config = dict(
    encoder_arch='gmlp',
    model='contrastive image-text model',
    dataset='rendered landscapes of hills, water and sky',
    train_examples=145000,
    image_size=64,
    crop_scale_min=1,
    horizontal_flip=True,
    translate=0.06,
    cutout=0.25,
    tokenizer='word',
    vocab_size=34,
    loss='sigmoid',
    embed_dim=128,
    encoder_norm='layernorm',
    encoder_mlp_ratio=3,
    encoder_drop_path=0.05,
    encoder_patch_size=[8, 8],
    encoder_conv_stem=False,
    encoder_layers=12,
    encoder_width=256,
    text_encoder_causal=True,
    text_encoder_width=192,
    text_encoder_layers=12,
    text_encoder_norm='layernorm',
    text_encoder_norm_position='pre',
    text_encoder_activation='geglu',
    text_encoder_mlp_ratio=2.67,
    text_encoder_head_dim=64,
    text_encoder_fused_qkv=True,
    text_encoder_bias='all',
    text_encoder_qk_norm=False,
    text_encoder_parallel_block=False,
    text_encoder_dropout=0.05,
    text_encoder_inner_norm=False,
    text_encoder_drop_path=0.05,
    text_encoder_positions='sincos',
    residual_init='scaled_by_depth',
    optimizer='adamw',
    learning_rate=0.0017,
    beta1=0.9,
    beta2=0.999,
    eps=1e-06,
    max_grad_norm=3.0,
    ema_decay=0.99,
    max_steps=10400,
    batch_size=128,
    epochs=9.2,
    lr_schedule='linear',
    final_lr_fraction=0,
    warmup_steps=1040,
    weight_decay=0.1,
)
Rows from block 3 of the image encoder of a small contrastive image-text model, named by matrix and row number. Rows with one number belong to one neuron. Each number is 128 + 24 x the weight over its row's rms, rounded and kept within 0 to 255. All counts start at 0. Numbers have three digits each.
After each neuron's rows are labels from the 100 images, of 14976, where the neuron reaches its largest size: "top examples" is what is common among them; "lies over" is the class under the peak. Only what is clearly more common there than usual is listed. The data: rendered landscapes of hills, water and sky. In brackets: how many of the 100.
# u: gMLP up (value half) (encoder.blocks.3.mixer.u.weight, 384x256), inputs 172-255
# v: gMLP up (gate half) (encoder.blocks.3.mixer.v.weight, 384x256), inputs 172-255
# out: gMLP down (encoder.blocks.3.mixer.out.weight, 256x384, transposed), outputs 172-255

u.54:114131139162168114113117089092138115121151079147141126122143108108143129161111115125141107155149118168108110078072088111115160135126154132163149134113128160132126120140134139109100177134114124138121167174117093136130134110140111134131127099102079131084
v.54:105089130161161154099150151180145166162099118130127123102127109163112089141099142135123123118132149131136111149127141115127141121102144089143135102115096130120129118167126123113120119117088146166108120130181151126106127146157170126093096103089147139121
out.54:144127151135133112147120148128130112095124113104123164129135135144143146151124136117140108164141144133079154092106113089148089095143144121097126144125112120121111124165125104107127144077148117143139143137131100161127131060176125149141147137157115134091
top examples: water: dry (90); overcast (77); desert dunes (41)
lies over: sky (99)

u.191:096117123112165121129096152103136101111137103147129146126121129128155143143114138133138134157124126138114122089077170110119102155156102145112134114068131149094111144150116134129151121151113099096166129151124157134122136117099095163115131112158091118060
v.191:153128167093120144139095131139117130101125134139110110147144144120096124133149118108126082100190133145165157187143135127168132099129118138100123082115123161096130123124087097127142114150137123159115169123134138182119157144107130138097163136130133111158
out.191:136102175092128102157141177119149136183160128111117153127105088133131093138102136133156146137146121156106108113104156107159120093147174163122160179113133105099144138138141112171157134097140142127147097109162147087121114129149103114118090105117093116125
top examples: overcast (100); clouds (100)
lies over: sky (100)

u.322:139117125111125136115125120121132151063114060147123141142122127113165116168168121143110109143142109141063134110079142098124112111119143165139131126113139174150139157137107122114118126142135079148145165164101135206105103117110130157136119123122089161062
v.322:128138104158142123101122145127100115135131149129170133139141128161123139133147089141161146081133099156177149113149134150112141125145102116139121116163116101109178098086117109141118151140140169134139110119160121081104138133099116108142124160083176123142
out.322:140101121155163118121106167096117134133097124160150128138134174138148118133162125139123147156092148139105089076108095111139130117192099159156099133133140141146103123147117141155107089123091136137133094110122145117103093109127143132131143092140136140128
top examples: red mesas (97); noon (81)
lies over: steep ground (91)

u.291:141119126121087115102109111145138101126156107125190138133095115147142137116126135141170135147151101159135103107131140143106155057117091132075130094060136207109109115149123116129106143131137122186166108148117160145142156140117097138126128097162105120107
v.291:142118110110132159102164122120122078116162131123119114135168140139119123124119119151122137107145149127170142130140135140106163132119123079129090101109117096099141103140145104114108145126134155125111159127120123150117109093182152140102160125099144154127
out.291:131083151128119100138134135109058087116113108126154125118147130105186120133143152116135107133123125170106153117099131091194121147113178158154119135140122119160104145126117114100154114117168096113145096158131113113154128099112112120135116131195119113107
top examples: dark volcanic rock (35)
lies over: steep ground (55)

u.111:123101129147103113125129125115070103143092132104100139100122112152131124117145139169150124163085109184112108113134120125135167132117131127151145150129196127088144120106124115107139166162144116123165118114158147110141167156141148088115095147121126123135
v.111:135125137141141192141127161100138124100111109127112153116140134133125100124160079167112107127174125138121151117087124102171126115129124119109169145130157112077170102113088090104124159163131128127169156139144089120120129129124133107153103129133150144125
out.111:083096130163119082141136107105145103100154147079131096108141140120138153127113155100109119080111140136121169127100160125119066128096168151122127111170121111133081134129148117120139123120110111104113108130082159136159095149138134147123148124116100119133
top examples: overcast (83); terraced slopes (74)
lies over: gentle ground (94)

u.200:151088142110096115092084113121117134123181127113101120130178132146133116111097114175130108123135101132151162143140139120152123133109130152124113072109129136119152117133143128129159139175178148111126170120102107157146150168131157124079165141125140109145
v.200:102115131104133119159117153111165093120106108122130144114116113098140100127101136125124164168165136131093109070119153146124104096147120114085151135079124143088101114143129146138126126116153069109170141196139170155136114100093095128128128141169130113097
out.200:148074118110095141130106154123133175136123138105148128104119137146162090099145131162124154146112134149151174146139111095172153174160116136142143126102147090124169099104088113116123156132119118139130129088144110116117133191145101105121129154124140169129
top examples: night (100); snowy peaks (53)
lies over: sky (100)

u.372:156126132140126123113109085096090156109144135154144159159137147122119167164182097176132135135114106178147174122131099136139114144142175144081146125132131158114157081093115140130116108111151137135147145134122091156141127110151158136146152148121126159128
v.372:113122125100132129158118158107162111118114088122122100120082089091166134106104116107127144164119121101105106100076150147140112134136102153118153152073129149113109153171109111118152118122101105090125117135126129136123091125104125136102103064180105104107
out.372:141116159152134098148155178157107179112110136095139128072140134165130083124098160141147092123166169120126106150128126129116122112123160127106152155139110113101134124150159133151138161091123168174134102112170163119077102139164122137116092130104122111124
top examples: noon (94); purple alien crags (74); fog (62)
lies over: sky (94)

u.64:106146105127138156091089111091163116111131115136167102148177120148138139133116097104132152106116122090142124082082097135134108103126114105121110121092094170102114112153094151128101099122078141145073159153165123167114130120138148117100124121162089159132
v.64:197106160140156141122101094104085110106176119119121154102119152132109107151117129118132102140146114175154158145135107124098168086119160083201109122112137100121149134124138119141133196171166124111111166124063095127148135149142127156146162123116105120080
out.64:126136134095124163169149105157152128168148159139113117140103144093122104120154145108096140103104153143083155112193139141172143132132116163092157115158125142124124142099111157148138113130137172132122138142137154123130121159165139110101137121112151120151
top examples: overcast (70)
lies over: sky (98)

u.161:135131130127132127139131118087118151125109113127137153135140119111162112140159120162117108127098124150089113133087116109165136141076178141133129157142194172152120127129157091076126140169135095122159144163157121144159104111124147141139114144102119148126
v.161:143044137132129113116149128114127122121114097146153143143122143164157136138152121133134153140069145148125144093065123095159137152122173138125134130106179157107122136113125110104150123124124051124139142143120155166112127150120182136129117123150128138081
out.161:179133152119129164142123182137143155157116128137098160158098103150095080118129091134096094153145116146118109147133101137109144140155109120125146138129127085084162110113125091158134154133152142117123132133157114110108145126147140119135099140109132132139
top examples: terraced slopes (92); overcast (49)
lies over: gentle ground (92)

u.178:145125133081121139112144119153120135090158046120164169109181116090132123146145128149132095101120127132149180143132140079136132114073138165126151165142123183077137118120106132111108133183168117156126162166097142147096138159131173142168139115138129136101
v.178:084121121137160117096169179149153151170101130124108093121104105135110113106113124115137139131103171145129098126110181154115108159115125111153147131121117121134116114137130138150148088111081136122114072147167153115097124151151154115104083096106166102117
out.178:143105114135132103132167104152109159147124164136145102100123149109127119120108129184095114087148121185144128153144168106106099134116188162145086151141137123102146175093141140133132113154141099124131118141095135141112133160131136111130137132061115135130
top examples: water: dry (87); sunset (57); dark volcanic rock (40)
lies over: sky (90)

u.297:134140097101103140112149116101107117114181087124154140138142142082165125143152124166126084164118111110144166101126137098117109099068150129110140090064143163107100135101145146134138150129165075140120139114111142119101117103122105152118141136142119127088
v.297:152083137112165125096126181070115120124114120138096147093115092137173085133156091169127132128104126133096135111116161095169135152093130143134082151110171143143141132129116098101116126163147058153141136137134130139095114155165168106159104092156125157114
out.297:166135156124073143142142143164134160142133096100144146112144099160110072139131142130109159131130125110102135143116149175160158134139113188133116132131143151103145135151123110151120137100116121144126122096140136111120117136113142108158114113125119133148
top examples: clouds (94); overcast (80)
lies over: sky (98)

u.76:164124176116102118132106132147143133097152131113112128154169160130126102138106123156141127122186123133137143145159158139138136097105149114107136124118131143075121125109132083121132137171167120128122131115120144140157126138131161130102149126138143034143
v.76:106125117122134121157108134092145120129117088128149138116113095136149122123094137120142157169128128137087103089084142134114100126158121154114171174110137142084142131142126157129123131103106118130137113201125121127123104097119100104107131093144116133097
out.76:151097158128100126099132169113134182151087122104137151115124116139160108097116135185141103112141136097157131182172135095134175164131141119149090107078162086099169130108110078118109167148143081134109132102161120133117156146135131108126121169137128166137
top examples: purple alien crags (63); night (61)
lies over: steep ground (39)

u.30:121098113139141085128084149070158111107129079141142113132153121117169135139098088126170152170153112130104127066076146145122098147144127145106146154074121164108124112146119150115112127138140110133113134132111122145098095095102121123096137096149117141073
v.30:086082128144088110104187107098120068143145126145117128132154102133151145145133141153112149159074117124101149115058168145118115130104119123169152102139149151167126128121168114128120144152091105155146120149125099153113102147147133114130119115133129118101
out.30:124107141090098096155152180118141124185156113109106140132106096118153119122123144126133167141137144143114126116102137108173113121172141187118150157121136113121148154140130133144165139086138142113130093086148120112112100119149120144094085100139123130114
top examples: overcast (100); clouds (100); fog (67); purple alien crags (47)
lies over: sky (100)

u.362:134194128159203100137091109120150120121116144137148145138144157155137105116145108102089132105124079129083098077120077150118110109130155147143131164121122144119130143092149161150100099119126168123105138148121141131147109090138117098160163124132115169128
v.362:105135117142202115128106162100171145148114166143175099164152148106095101150146097131124168118105085128126132116113120128106068146125149142128180135147097131112139123118150148138111119111102177160105098150122128126129137101131102088139111124096108157164
out.362:128123121152105111170151139131116122127117106108144161121108112120165172132125155142159127162162181130112123056119118106126116090138132129102141179117163139111129125135122116134120130140132142120140103115158122125096127113146099145123130155139140111095
top examples: overcast (89); water (75)
lies over: sky (87)

u.315:121119115136138093113150134155123123121137141124158142157129118102139158103132154157148148088134141135110136118098125101132115116088110112079134143080161147144099113134102102114102111121116110189125137154116179148123158101114126105070130132196134113098
v.315:088141137163162141096174141119099139139112107111095118082119117147115119103170118156134092151119159133120106147118120131120146158105116092165110067158140124169139143144142119120161133161093129145155120139163127133128129160171175133153078125081166135114
out.315:156144113116127121155136146120115116154140149119139127156119086131119131081114074148115151121111096122151124161168108147125129159180113136126153139100125095107176094127151132140107110127127146116095128087130127124106116108179099119133139140127153141119
top examples: water: dry (86); overcast (72)
lies over: sky (85)

u.41:143102099079096164145123097118134133079145132122124146122120120099153121158129118138114146121119153122107164086101114124122119119139106144097122106118111150139107151136131113107102111100141066140128203110139129181111128101119155164113154102160094133086
v.41:125120136137139116111128098150117105127141150135167162127143130151139157148140112151133126088133085155183161121125128115124140094113130095140120119135119127093150130094153134128084138140150153161129136154145154111147123144107108082150144147089141117146
out.41:172110134160130121117109149135094130117109180141155127162139132138114106128157089151111125157126132164127120090108062108088138119153151108157089120100124119124151107124165144143121140105128128141122138141146127128111107112155157118134124138108135141128
top examples: red mesas (79); noon (79)
lies over: steep ground (52)

u.48:154130120145137109141145155135141140095130067191146144135101156105156093134172128128125097133119137161079112104085144143109156071122143116160142141135183139146132119123093158140112117140121081153139115141099120214102094158139141139160165103102107139065
v.48:112130105179103153094130119122121091141123144131108115151138122147107127111160092134138119116158107142149162128155114146124153108136103103164106120126135091112166100104161132142099166191168145108132129104136101085130135176093093113133127141104122126163
out.48:149120144099099133127088149110137134095127118158170128124140175144131131122152144146150118156114145125107121101122122096136116098110106123136107120147161147114132067148116122125130144122099114169138116086086152135131088146154161148171155141111107131150
top examples: red mesas (72); night (64)
lies over: steep ground (66)

u.208:101115146095124141103161137137126156131132117144116117113117191146117116141130166108130126110116152129122129142149119131169134151120140094130093105123122161163112140151119124162114113107119090137124119107134148205125152145150188169121167152132125116078
v.208:125181126123109127133100104170162166083145099131142137116112161141140128112153144097109115145101164098113109124135090130132128098147128106149099120168152169162094153171120128118131095108079105143118154119116125192120103124161162179131163126146092155119
out.208:104116150132154129115095082095102083148157160137102123145146098124093157139086120106093129112141066182136128111114123143105116128142144119162129157151123118162128111106138127135159154132146137044130138150099122093156172118139110093139143131113139113129
top examples: sunset (100); red mesas (76)
lies over: sky (99)

u.251:137124153120159160109163118138109105158140148124123114116145071127125095113066125164157091152127121141156131136137129104120159155124133106108159119121117104093145118124157154161146127118173155102114127158146144150133176118147117122085115105093130124113
v.251:128141135155176101105165180165111162119093086152101119094104149137137105154153134127142106077134156131138069141157155121110129127123137116136136131104112145141149139157141158115110112126145105170118134135119152161110120122108139153132126063124162144098
out.251:146088168142067159125066105090112091132154143106114136124134100113136137113154127091078114137120076129131163096069102109133104122136168145136098122138146111116115138104139096134167177130086111098120175116111150100138104129131151121137110154148116119123
top examples: night (89); snowy peaks (52)
lies over: sky (89)

u.42:118151119161150134139170118160145121123132119118165117149122165146140116166107144144122090128146108135140137135109133099124129073062118118133141116176100157135128096115176133121111090159080142166120121144125147127126138120096133141133134129107115115132
v.42:146114126128142128109155138172107144136105093110095136100107073130135113132134125164161103140132164123131117130112134120099126112102126108119137109104117160125133157150129125091092164133124080157128123134164157111128161121082141115142104091123164122143
out.42:119112119160157132086150134128143138127123126095112108116144145142107083145104105139104103109117109092117116126120153153088145130116129149140104101173103131097116134147105146164132142154097130127114145132101164145089122162184146124130141150097154137133
top examples: night (78)
lies over: sky (79)

u.343:108113116159151113090091148100122147123110136141118092161144163140081120196103052125138097152122110186146118119118129159129161110158140138136142103149098125104163102114106145170121145130167118133142135149119095148102181140154123145122155125089123138140
v.343:117114164104134104156076129111165126111135093128132139092097105103152125127109153113097126140183136123140090103111160121153070109141171183123112123113147106105113161123107101133158156122153108082102120127097157128137108113105119129124121101158122055114
out.343:107083109148102134101143133161059124124142123117080105093081107173116151104154142154116112098119155170130131127114125134131146152139142132117130128118132142134138120101145161145146147177131140139168096131165125114084145167125137145090111114131145134113
top examples: night (100); fog (72); green hills (48)
lies over: sky (100)

u.361:133119094110115111082188140146102093150147151171118125181170127062138129098105131163143132117129088122132148126132148144136162128095124104151181120156136129120126113142121122139107136140151128148124131101114157080093153112127129120130111149149130113149
v.361:122108122101121153096186150161117171126090089128093151093080118140132101142160158161133076134114146103110100184117137097161155121087156115147109099123154161137120149150124098126113110146114109184140145149153156135092143128138203125123122104125136116090
out.361:161123105147125152111067140101151098126134142092165133115142128106181120116155121176131183134103114080164158141134101090130103133153132137112123147108123132122108129130142114082115093084090111129091139089101127090135061108123116138147119116144135152126
top examples: red mesas (68); night (56)
lies over: sky (98)

u.13:122135106152136119106145142101143145111118126109158110113101139096105127129092131123102089098119164133126098171095132152099109152153157108117157189145091106162136125119204131130131118111130092127118094129129130112116136138144144122133113094123147144114
v.13:093101148169141155125126162120092116156096146068098134104121104098146089102123118144109103110141121135138139147130172139142133154139115147144153143151150105100155133136117089115143146160132130112124136125183133065155159142139124122124056169106171119169
out.13:129127112074160102093130127138156134090140121141166109141121164166132139145114146122169149126113151115132134130117121125133125109112173105104110117110097181165122104140119150106152113093121125140169119142098148201122112107154130121143158078167085122096
top examples: green hills (57); overcast (51)
lies over: sky (84)

u.202:120108150175117141147160176158180149144132143131171159101140072131130094127098152140098137154145137111146115144146127089128139130068140122112167138136105129122113135128170129131119108098090167176122120126121136122135132131141130107110104125109120125147
v.202:154102155122136127105109121160112163140151113149153140101114114182104090127132119116118096092155127113162076177119120102148142106118169117109086141093136166152159087144135114117132123134113107144105144144110137122148111148133152163175103093146044125104
out.202:132139142140110124163123113143128099140168150106157155147160126125120164139111154159131211118133128130121119096152137150109116117106152122099130135113128144081139122106143139160118103062116136137123130155117143111148101122141075110100154136131128128149
top examples: high relief (67); overcast (50); snowy peaks (49)
lies over: steep ground (53)

u.109:106126151138117169126123139147133127081127093136094157152118170145135119094166162163112125116088139145132155110125106123152139090118121124157128095105195108105074133103084127144192133158141100119155142123101146148144140164126157147153152129154122140111
v.109:124114149132142122145141165159171159110121098112153098154111178106107129148106162131138117126122175135144142143153120090144115145126165120106151112105117152161094126121123128142151102081143107144116120118129146141116160110142172148102149109151166111103
out.109:106124095161149092174121148113155136132127109145183109100154112092147134163108144151144173141132121139118120110120135111140093110100176121126125133096104158110082122147143151146111070095107120168126073143110149138122124099125104115139133091144101132123
top examples: green hills (45); sun or moon in view (38)
lies over: sky (96)

u.250:155107131110134114143123134088148134136112111126153143107141151099141120127151101137133133127138112126114147104082118137177142122120152133112145149106160147123109128110110105076126124197131111151134167164132113113094111124138113143128134146132117146127
v.250:131108122137110092142107141146098133134119121112139117165151148114120104149126130135152109157114097156140151105094162122104109153134122147078166162162116116094150128066126097137131149140164130127121117146068096137117106146161114148121177113122127109136
out.250:164132116113103119102109120116082113159146163164138106141150139105125158169153112113142110159139100163140156163127122132147123137140118106148110141086144150124163098119112156137121135167136123112146117162142106110125152118135129117155142150148131122125
top examples: terraced slopes (80); overcast (67)
lies over: gentle ground (80)

u.314:149106163112130156083086104163116125098153107147117163141124137111136128112113147147090092081167101136144140128116187098133128059138169127146082152134172152124103120103154096124146123139131086159115190117083197113146116138143161138159164128120089104108
v.314:114092154136132141121145149107111158140101100109087142112099108112126130147142105151106133143121164147080129119082112115154107150098176130152133085122163149159136139138123126116144151157138073111177113137127128142102136152157151125139103110110134121117
out.314:141170087134125150169179155174092142150089193166129138179089168093105116094148119145158121131105134163108118134151139132150117111147133105133139142100152143140105102115131165132116105132158136165138085126144161135067156140101143111146123154126169132135
top examples: clouds (98); noon (74); desert dunes (36)
lies over: sky (98)

u.31:129158165130123083144164136135101146112118074118134163172109119146151098136135134138153093145165095140117134090117113141146123099112150118098106110113142149117096130096124125139141118166167129137153132170101125121096135081122094118106155118123095123086
v.31:095119116157138098096193156148109169148122139141104091116105099122112133115099140113126131123087157129153135159130150126110104168091117108146122100130125120156112125136151123142148106105093113145093076123169155127114119157140154119115087117128151106121
out.31:147157097114111132136148127141085132082073143126120141148149162130106122089144121172137129111140147117091142108143165134108125105123114137103177137185113069090122127113088115139128131163167161144144154154124110106104128130123124146146151175115152117151
top examples: clouds (96); overcast (95); water: dry (92); dark volcanic rock (65)
lies over: sky (98)

u.379:185078119100087125154111101118115106138159119133143147117125121165154115119169119174165121122132115134126130134105119105148114089154141100079119137056131175113116091171136109137127091151117131197092137111100136161110117117136148153129156074139097138104
v.379:134074155155162140110101112101147136061136105132158144089123126089146112146133110132090119129156118145102143121100122102131145124081157113163136151135165161134084135136157083085133121168131131132135152150138152158146122141157125148121114101106099177125
out.379:109119171125101137098101116101158172116121102161156133146102140135133097120141135144142125142118102125087115094110146129129156102108128152131138172112164173116098140113111138130145124171099094133112165152106139143128093140109147129145155120146088135119
top examples: sun or moon in view (59)
lies over: sky (93)

u.366:124144109177106169128143130127121128128115099138132113149142131126087102120123079157116096138129097195145145098149117151132131139191123118148178143149118125122171094070162130144150142163177153077154112137145107115079153132157114122119133126111144147116
v.366:102118118151202104117139150155109148109099100144140110110120159144130102163130142134159097107091166160139065152114148103125121119124132114150094130140136160140140126147139139141113123157140128165143121144079118176095097152096172161148117086114100155107
out.366:164150157112118169179093082131152111128142141119127143161132090093127152096131116124063157157143113106132138119145097142108149090117142149114138106101142124113088134097149106125156133101124147115107157106154161112145124122147095104113118150158154106139
top examples: night (86); red mesas (44); desert dunes (36)
lies over: sky (83)

u.274:149100168123156089113106098102117131118123086113131153146156165132099107164111100177121086127133096172128127139133165123130126125098145136111151143115096145135132106146122154179123171170151117146142144190086114203128215135140153137109164128105125131139
v.274:111111128131167114137134140078140085102123149143116115162148145115141167131117121133162166158139132162123136082121131152098119166128125114137150134100121111084151137121112168131125133105130140099130128171101093141148115104114092147086162160145142082078
out.274:147121091149099190157116134108133103152132136110110114117128130101137121153174119096111125132130119147131151101106084122141102139170121139123170159158104089125177123141120124107134178137162140096124136110141069104126116112124098110116104131140172146141
top examples: purple alien crags (83); night (83)
lies over: sky (85)

u.94:153122134093080168123111107099102116097134112116138113137118122111111140123135117181138122121136137122129172100128117135123151102146108146100130105112114154125149125140100150105117189138115142112152158138129113177121126121105129130096107121161133130105
v.94:113164137142165110128142136145136165142047139127146141155092112174146125150161136164140120096108132141122103098123149098092137090120150138153118151149155102103147155108147092126127102132122115153134104137163159094130096122134124104183099142070137145130
out.94:107119121090121122134138150149154105160124130144124143115134146105163109143131135110091175103123111141121136168096138106178102171121117149128134087120105135123143159149079181091086108114136158167114122121120114134128165131089112138132150109124118128113
top examples: noon (96); water (84); green hills (37)
lies over: water (81)

u.207:137135151134130118088091143130140139066122125126136166080137127085156146140153139169115142127145119127121104136137164093127120051118147130098095100135184118148112123154126092073157149127141085129144157101082137131157089148121138145162140112156138133111
v.207:119079144117098172107157115143132131099203096135120095116133147154133130147080153093144095101143124122135163139107111135153151071130114112103112096143086159140127146149132092137119142142107128136091143161130135145141134131169132186117138109153095104109
out.207:139171126090121180153103142116139114123111130126103155084103107060144151093139162147121094160166158124157141161123128096156111131148128141154145138108164103134142159121105109128136130136151129096126121079164117080121143132099128119145110162149144087126
top examples: sunset (85)
lies over: sky (82)

u.371:094080169137130145125117106124143106132116100148140121115139162146148111136095122164150132128119149108119128140141122141135158083091114127104146106104109136109128125162132128127096084159118150150117154135126132177146150090138150141093108082146072109148
v.371:117109110121146176073138160117171138136102112126131093142102094145152087120139122157113127156103122134122114097087140120123137139110145146131149122127136145111171133125133110171138137153097099157167144177132110133103107113174180111166107110122115172091
out.371:166147127092078148185144126126097112130099109140106117136100107130148122086182122125142134183135121133119100125152087110147137154164101124149080118104156119168136128121118134124133108136143101128126091105124108102120157132116150104112127140178190144122
top examples: sunset (76); purple alien crags (69)
lies over: sky (96)

u.235:130103116151116135112132141100120107104097083145079120148126133135102079154100145143130100109143129147113130072124122131118141102123118131090147142084139160089156096133101100143127150163175102142144167169123158166125146093137129145119136093117124147122
v.235:174090112126133136101112115106110109130138153145167144190159136185115128139143122148149175081142103163138149106123084136138102130109136149099115120112154139080189099090154131152102156129140144159151128150123114107115134110129117114146162126096143129124
out.235:093146105198150159097144092144063073122158132114118085132133150177115142131134165100116098087113119162124148104078107142125156113136144078134123138152120120184134124133165154112132108137144127135143103145084113126126130117157143126118131130139133154123
top examples: night (95); snowy peaks (46); purple alien crags (36)
lies over: sky (96)

u.1:175132142124125159158102129147093143137105109131115141143095105119114095136111134140105129155156124141134121143164119152101177117104157133144154146151121110110132127144155145159167127113139129156107146116152097136117133141179151114142098102114127136122
v.1:110058143112107154112081139123133099115145103118118124123154088148122151114123107173112099123139106150100173113117122127117121104126113156118135119085161141080105127109130055146168129180116103115117168152142144121122141167123135116125150162157107097115
out.1:090086142161094084130143110151108134128152132101135109137150109136108127151096154144104136125149124134119137129065135143084074098084145122098157139108129142100132128124140109121145132125115126161126135165172146098146102106103118123048100141089072110148
top examples: high relief (67); snowy peaks (45)
lies over: steep ground (44)

u.47:143120162121111181152113123143115083083121121128131151124120151140129113108108136120132131127110074129110148124094153146124176130122128094150131154152155157103105133165130131134163139173152129126158180124080119176157141156097129138119145099115118134138
v.47:137129132142116115148156150143126073097134112150092115113168139127152110123106129133149144155107144144123181133129135119112123146082160121115153115149101112105135125116137159113119128153151121125111146180100145137101135111143125145105170152155133126136
out.47:110112158141120144129175114133144123139148122146171096136164138186132108117126157135127171136093144161132142091116119150148152127101113131125135091123124183131094127126163161146131090141103132178139080130124147141119122135149120106097131103154103121116
top examples: clouds (96); night (92)
lies over: sky (100)

u.231:125117159105135149131118090107129095078148108107129151115165141116168111123156131146143131123143091149109146112110141126135166075091156099127120117127145150139126116116101128100127137185168081153134201162091107148116106131131128119160169108109138162107
v.231:084096126153114092121155134112125069145124116131128103161159153121107114125132140131141143141091115123129158117099165115095098137132115135122153128176116117101165122117104133124137138110118150120103117137045089115125068139144097124142155103162156124107
out.231:128141127151129100087173115141067146118128138111130141115116130169122115130140114125110088145141146152152133096117166124150143110111126115159077158129127165131115138158152120143103173117135141142139098138154168117068141137165175118168147115084124149108
top examples: noon (99); snowy peaks (32)
lies over: sky (99)